From a checkpoint of a small model that predicts nearness at each pixel: 20.0 epochs.
Rows from block 9 of the encoder, named by matrix and row number. Rows with one number belong to one channel. Each number is 128 + 24 x the weight over its row's rms, rounded and kept within 0 to 255. All counts start at 0. Numbers have three digits each. After the name is the row's rms in percent of the matrix's.
# convs0: first 3x3 conv (encoder.blocks.9.convs.0.weight, 96x96x3x3), inputs 0-9, a 3x3 kernel for each
# convs1: second 3x3 conv (encoder.blocks.9.convs.1.weight, 96x96x3x3, transposed), outputs 0-9, a 3x3 kernel for each
convs0.53 102:134132170123140126102134120156109060113131139138153144137118137106139142165107077121108148098139136157134106111132123127173118134162138142150174138107130135153094115145120142132114131112114131144095084126140104122156145132138117139134143135135127132143132140156116157128
convs0.54 100:148143084121132137113140123132151131112133136073139127110136116115122108168107083128090103122105117129122122101167141169110107113178116128120112070120145123113096087101140113118128132126144167119129119118155076098113124105093135102116138148108110081114103106145123117128
convs0.55 100:140147156104138129100144105149135148154109147114111124109152139172127143149111120162113129134181113161105107163106133170186096125110146133089113086153133114147145130102105181107138088120112133149127140154118159111116134131143145099120154102134128145136128133121075081099
convs0.56 100:119089087118102126152109124165133147161096097127115128132129129113117143106112166149119094117128119126093134141149128081104144103139115124123163136134161137110156122158090117169128144163113151125136135107128127143111146140082144148078153124142127137133121130135110151148
convs0.57 101:104140125091137129114104168160121082168126126143202162127114116161119122093119125131142135136205103153159144136146106149141147176173147128115118101126116143136146161150117112119117137121129094135139088126161133145123117107124130124117121123121147127131125136122126146140
convs0.58 099:109101117140074100146126118119104151113124174113118120091142100105107096089137117132124117136140117091129125143121122122157138125132194093093113083079132149126129123123152120137107134131121133163139106140139110120122115117137125136122111105109137143122114131139150132134
convs0.59 099:159144123195173133125150082185128102119133143089144149116128113121130112176178166140159096131116108119185076105124121090133114071142157140130141105107123116106121128089149122102089169118148163144107136117117133119126124153131138105143142152132138136102118159119120145134
convs0.60 099:124157150109104150157092101116110121124096145119154200125131163110104130140089118116137175133100113128069105120141129127122097084110099138147116125145122160142069098141108127084106099147118124139121121120134131098088129140121145139144133145114125153143143120145114153133
convs0.61 100:127180164107094152125092137121147150133141162116134132146114122142118173134141122114111090101109103151104128144114123092138133102118108110106137167161128109146163142140123111140110121122129104126133111116134100136143114133112127123115153101127072123130092136151143144136
convs0.62 099:120103059085122115114138112103114098122114110108170105107125097119095117114100124150154150136112151076106151155124127190104092150123096107142138123133126094148135120112119186143147120111146115146122131111114140116114115119112100112119136128122113128161123115138148146128
convs0.63 101:108129148095114174077087165110091112139136114128127080094091138126142124107117097149110112121147112155106087141128095158139082193144048120111127097099115083113161122122141147126148205153162116103095110097130115112124145147155152143157129158146148102129104139155143164178
convs0.64 099:139119137096118122119091138110101188130136186113160117139112122092158102117120136137124147120112090151129114100123157147139146140088124105132140158103125155121128127129119178128098117120125130159154149118159149130140097135127107095123145144151129153153105129114106113148
convs0.65 100:130117115122089098123123099141072177165157117164138180152108093092133106060142096162164127104109156133120120114120174113099127115093155104144181155150179092116126100175139091143119119118092131161130146134150138130131109114102123115119146125129113104102150146132195155121
convs0.66 100:170122106138074104113122139110111192084142153083145142113115165091119143154159186142126123073089106141093105132111095157146139100149100131186133153128119110116154145118093090091114100106124138137098164123120114099113111119144133105139113165138117141172113156135130145127
convs0.67 100:129146088110111082108117095115115130089143092116084131114091132112098107103097123133092133084060043119111157123116157096086108110115131107142159137123159122128138117104166150112114137122116125115143163108085138140128148103116145150136138116119176125106126113104143138094
convs0.68 101:132142096152116072139118100111110135108109115098098132137107163142144137132107119113131148099157124170153124157142136146123100136144140113115091124115140115119169155139114130105148151103121117146130106145108143126132137114128109123165136127136113141134128121112135101092
convs0.69 101:140116123165112109153121090147180130131170201171080121099105127140035158120115095091127113125121149087079121135123124132168111091122108114117116172177083092112119128101100114135134113134115177144135155159118133156117100111094073112133129150140146129141132147138156139144
convs0.70 100:162123167135138115130118086112097087119136154139123142142141123088112166101115147111119134131118131123148120083127116171095103136127148098133159121105149134150141134112138116104126133166120121108129115121133124130100113130125117137113118127147150113104145143127130157155
convs0.71 101:121063113078114130139104150129142147114134098148152123133131107104128105106120123131130093145114154134154114123158107117121138119134106103107118123085141099156115137135103150095118097089133122131132116099112132129123137130152132105130128080096119143127085112131148166159
convs0.72 103:106090084144111110108126171113131106087157092146107117125115140121120129137137139176133129131178140116086155131121142149182154132152146134132148159161155149147172092102108117139150122153130150176161124139158115127125116132103098104110153147129140121131129117121111111117
convs0.73 101:104086077072148109104158157155162142118146146141133124109092098096115078125129162138147104140136148178153156149186140163145117145079094110124105115123150161175139116101102161097147156167147098086110123140127150149124132143122113128138131144115155135132151123136090095128
convs0.74 101:180122098132154115148143098106112096117132122136085120140155156163182100112137155139107160125179112124118143163137117124147145160142117142121105147133148132125115089138124145140141145141117105136099121133116113143155099125132089102145121144120127115108130135110119128127
convs0.75 099:114049135095064119128110090138155149115126162071115126086109112118156118151113135122124111108140112107127106148151161084126134097179092107126124132116141092127162101118138126094112122102068101091108128116091129142074148113132181130140157140161118116130124122118102134155
convs0.76 100:113113098143134114184101096140153110117129148141099131098127152128148136117141118114137126160178139153170141150160130113096123122110097099130145145097119185134176129119136120117154136141109126157125103083137158115132136151131123114112131153143147081148149142134153179149
convs0.77 101:131131136047136152110130084150150121164148073151114135110133117159118089146131118140131094163158099178108105176126106170187127158108165118142123143178155124085123158121136176119117141119095121137102155142121114118112118127133114108116138152120136156137141145132074125114
convs0.78 103:105092096142095124142111134151142130115130086094157135134121132150150124161134136125099128097126092132131089161114104175193136105119150118125143114157145126117094172159130142125123126165118129104122121107132090093113138147131124107099101109121093099131112102106135109138
convs0.79 101:112134155098125136156112115129144118146158125096118150111170102148141133122100130121116110094138181135118155145079149096102155105124154121111145128145146121124133125092103115091113116108094139124122131120150115129155148122121141136085169142108126145143123134126134128149
convs0.80 098:065103145103120128097090135152136171076116138124138105143146128107115126146101125153149121112107108116132158125133159146077122114122177116070149077110148127134149134104094113112107106126150140128087087120117120144100118142109102136116134114100144162122157157095141154107
convs0.81 103:184137158173132142169155147138156137170103113124170118118132156152117101135095124165177157107100110156125118147109100166128147146160118171134144147129147137110189127138086134126089139143175115137094115133099087115158120123124113135135118122095110122131126127086086148146
convs0.82 099:143145149143096145149108119127124152176153115137161107140133122120130142148170146122129106116094097073121098140112161112177117085162143117105137117142107106126115096137126160142112135109114122107139097097114131111137144108107104109120106141141148157146130143149122112141
convs0.83 100:093083169137124092134209180145129130142126111170129112143144119156124116146114140147130128168129153161107139107120160080102115126118137077095113139145164133165212104148126118168100128115128096078120097121122119139150146146114113160136104125119120147142111126149152151151
convs0.84 097:101097129163113170129095111109101160147078127111106112139116098154140105124115102151126105114144121124104108124125161099071150103142156107117160106108132121096112106139152105166103173124121107096136129138124162116129112140127148133138138127139144113111127126084104091096
convs0.85 101:155118160074133107116116080119169157114186119096120128104133143126130116157150129094108115132088117086113148084117176117081141127123151147143116145124136131131127114113136167136178121110150137147118131115131129136150135114129099138137143135120129097125126113120118138122
convs0.86 099:151136139133122103168137091125119151142112126116110132141142137120123107121146136140127104125165102138123131113102141102127116130104089120095092124128094096154128111115139125146139119117122148118137146119122132118131110130117135113125141144123164139110169128111137122123
convs0.87 100:172133125132100118087087107122133117127116094122101097113126129137157129104131137124157135147153133128129121111170151128130120155146105100074082125119081145133136145149150144154156143166128122100090138126142163161117134124106126132122126154155134130131158135140161182174
convs1.53 098:081136127060090170122169177123116083127087112127103142132171147163131153120146161130119142111154113072058148152142134114178125131155129141126153147116116142130126096142116121173110159094122137144144107108110139098115120090133115106172146113148136119143123100132125089121
convs1.54 096:128127113162099138149155125128138101154139151133134111170118106103139099151120124137127076135066137125115139145146119149118128150094139148121137119091094113093149120118115135123117088130129120102148123113115119124105180141156130125111129069099104124140087114147119147122
convs1.55 098:128146131152164175161099174111132130131130139092135125174164115128150110134120136130110147104131135101118173110110080139125143118150117167115147157153123137085165105132145133131115111112160137156173122132159131085114122142117152103130099139083157137152134130120124103080
convs1.56 105:136156119128158135105124136106139170101130167148085156131096145103106104192131156128145138141128151127139157116102121119098136147129074132129129123118107143162081135122133115089092117084115116106100122117065147158110115113112079135097107101107125114119142119116129125131
convs1.57 104:103121126098118126121169139133148121178110143133095113142128099092094103108156136122120095106120104101089121131150120143117118162167128137115090129130125140158061064107123067053106138098160133114165127108100129098142070131100096142111127113118146137150114082126103115161
convs1.58 101:160159132179172104106131091118102094121163140175141148149119136147139139127145094169130095110095102165143132090135098118151165069109126117126114098093114144109138133124113109155149138102123122141140142155145159143129171152142144144156129085127128158131139141128134110122
convs1.59 095:171136167141146160173142147126105106113128133137122073133133123181149148139194084106079124138091097145124089129114138112100085119114101104142130140102119103083107124168124104193152149128113102120089114153103127127161138171118131115129128132126173099120121099127122142095
convs1.60 092:100108131149109163122134116110141086139151129120154163146127142163120128138092130104113164145154133149148127113131108166118122102095118120104128108131188111148181127154119114096118105149104107133136182123104111171132109098133121101090145085167142126103146131152126128112
convs1.61 104:112141115157126176109139140106099104090099105079138173102133114103103105123132129121155151128122125169148134116108118127130122136101118132155124122139128156114137111104109140116086133130118124140098112079095125160128137116161190136091126129135144152157143123118136134143
convs1.62 090:133151155121172126148178143135131111085098159114152154159164141110151109133143131106152137140155118128111088130139138121109119108103145102154095123123136134129130119170118171124120155132147074109156119121158139134131138105071157188136137125123159128117156115194168107141
convs1.63 092:165127153136158132125137163095131139074116156106116093147119196105206167135094111124148158130156121106169149128105120181108101123095097107134121136151130157193137123117089139093082120140091128084068129141155174184142143099117080115171140147144131128122157174153171121133
convs1.64 099:139096134132129102107134109157195133106160089111144132134127115139124074106117115141067097151083107100117109143133117123147126148146088107130134120131114130169112107151129128156110115133169131128121146142109114121119117176115133125134145143125134172165145163128194133162
convs1.65 093:127091080066134141102110123146125120098098139109129138141161125112100186109092119130100124075099125109128156115086135074154146110096144121107088131120086088048144142113095142100111122143106146187128142119130143144139125182162155109129110121118139124123127131129105092125
convs1.66 108:119126152126148127132126112080121138076071098102141108140091122123109144090127141109118082127115138115148107134122115147145128095152093123157087096102107149173085098149118076098124098126105109127135148199135115125138118129129141120177120153165137100100110123130112143155
convs1.67 089:144125153178141136119150096143114105110101125130174166166145181132092092154114093142139107145114126139116162118129132107130146128111098121101162104111170137123152120146131137153134064134113136116115160156132081108133114093127087091133132134105124130132155135149115132126
convs1.68 109:096136142067136135105112120135140109159113137126177152117108101167127122110121178126138157149085140115113154133094116127160116115125141122126133105118119099133102113144166139157128096167112135140140144136095158139150142099153123111056074116145150126092114137130147116169
convs1.69 111:134134127180147114153128076097107132152151152118217127146122128088127160125109098113097090119119135155143152142103166133145121124131153116126115129118142118101142150127153147117111108151140150142100110117112145151131128126123146168169100126158121121141147153156095113134
convs1.70 102:108126123158142164134146127106115125142122153099102105144122138138143147108148168134113133116113159143139151126140133129139142156120139091099121115097144133101125158180149175129143154130126123123117098104143140160082133103145141134121180115107091130131114118153093103118
convs1.71 111:139138124117119106102133129103146139164122125141111157117119115125111095115168114152135123111127095150116150109146129113150156143132134167144138116098111109111098112082145133092147131112132118157145146121079131164157135130103146133086162098144152155125152139144103125149
convs1.72 109:142132161135185143125116138113140120101115144083109114118118115162099096113155093161100154122140099174172073130126194141148136124109115126121130123117125115119135152168154117134142169153123137121146099124132122161138151162132113155134132159145111129120106119137112121105
convs1.73 102:145152095147123135159115102121124132108178113152174175138104118128161117104095103097126093085121124139113053140149137097137142127102133104123114107104116078108121156156119128117096128131124129137119134144183109117173128134130171139136143114166153100138145124118136119117
convs1.74 093:139130127139130136114126140055135123123113119160140166112172096133137146115128148135062093152163172128148135160140119124155202150139170099092167179126129113114153125116101079091167157108127160131130133133090111143165121140186090166137172157154117121102109136145088127135
convs1.75 094:101154141183145117151133098132064135103122137126092084080131143139169095120148068106137114120080129157112118139119174112130181132107150145108173111071122153118127094136133111119158129112130127095144141158126141148141167182136097139107124112113144101120092100120134075137
convs1.76 103:148093101152142146128124101145108126109122163157149160130125135151126108114100144107096163131113130114099141139131101131116108109118140150134128140108177177150143092097125130144162104102177124165135141133098079110126103151131097121134144129147143117117115127098120158173
convs1.77 104:126134166118172154086114138104077105122104133143082128121125103102146126126168120138144115120169154117157124132108110149133149150108101145154120114127109140126126104102118118062137124086124108138082106150097133151099085134151124140152068144136139099144126158108137078084
convs1.78 101:122165148092119084123129101104113112143127119107103178087141142138150138143155150165078117170126149110166152118134125125138128168138149145137171152128165137059113067095160127107169164080114129133157126119134118125096110088148094159125145102112100117133115083144089080131
convs1.79 105:111089137150100104124108099120136127104089146153132173118139107128122167102126124136127121112182138118167132133139151126154068110131121103107090083136136107096143134111115121125119129118154120138097131096146121092114137101169095169174107135178130128105123109118143084106
convs1.80 095:121161109119129106178120160114139182128129141160128122136118127112138128141113163128079144122128148140136137158121104145123090103134187105075136091104112067116132132148129113154158155086110133116090144132098147132122142116127124155085103142116165165150154165100149188175
convs1.81 102:140169128151144159112173121125123144138103126165111131131125121114105193101124142138119088144091119124152130127136102133092162098100115143126144131171129126128140118145115146118116168150137086127134102140085144174152122116115124153124128126138115097123115132175112179130
convs1.82 101:128108137150061123110107138128135139138120103141140128123110152128159132098126093085139168138105079175092125122127151135155151098090153135085112155133114159070128078100150116117115121118134100108116118109152114119066139133146128179117145122109142150141111140130195120140
convs1.83 109:151130116132107110137122126106138179144174113164138120209138117170166093119142117139110141125180121150142114160144163113109123096115174156125088140142099112114120181125161123094137109093125160122152136126138103107136088128181120130130123136101170172099129152107159133120
convs1.84 092:111159136165186148139180159105140153113161139141112146131120118101054129157132125131107142110128147098120133147126148138123103129125168113135136154123162141148121103140113117109133148144115104143128133150142125127125093154112156148154157156133135124136141121152106154172
convs1.85 089:098111128122114122154188168126114119093123163119128167136122114112120153137104127110080180101156115146069098146156090124127112157145145129161124128148101097162076124111144135131157130137108120140111113124097145149135148103138147079122133102111098129166139138116143122148
convs1.86 103:137124123161112135126164099143135149103133122111116163089138139116185155160121124139160129116130115132175119153113102139150085121108140150123136117101145134131131100127165121163143148143129123156105134134128154142158138123115150130120089137141117131135127170153146126099
convs1.87 115:109157144120113132118138115136157143081113150138143122087126106103081139121153095109113131107104141117115092108134129086127140127135138161137141117115111143134068111103074127133109156115158149169155150143100140147144164152097140164163133125139152136170117117108144128125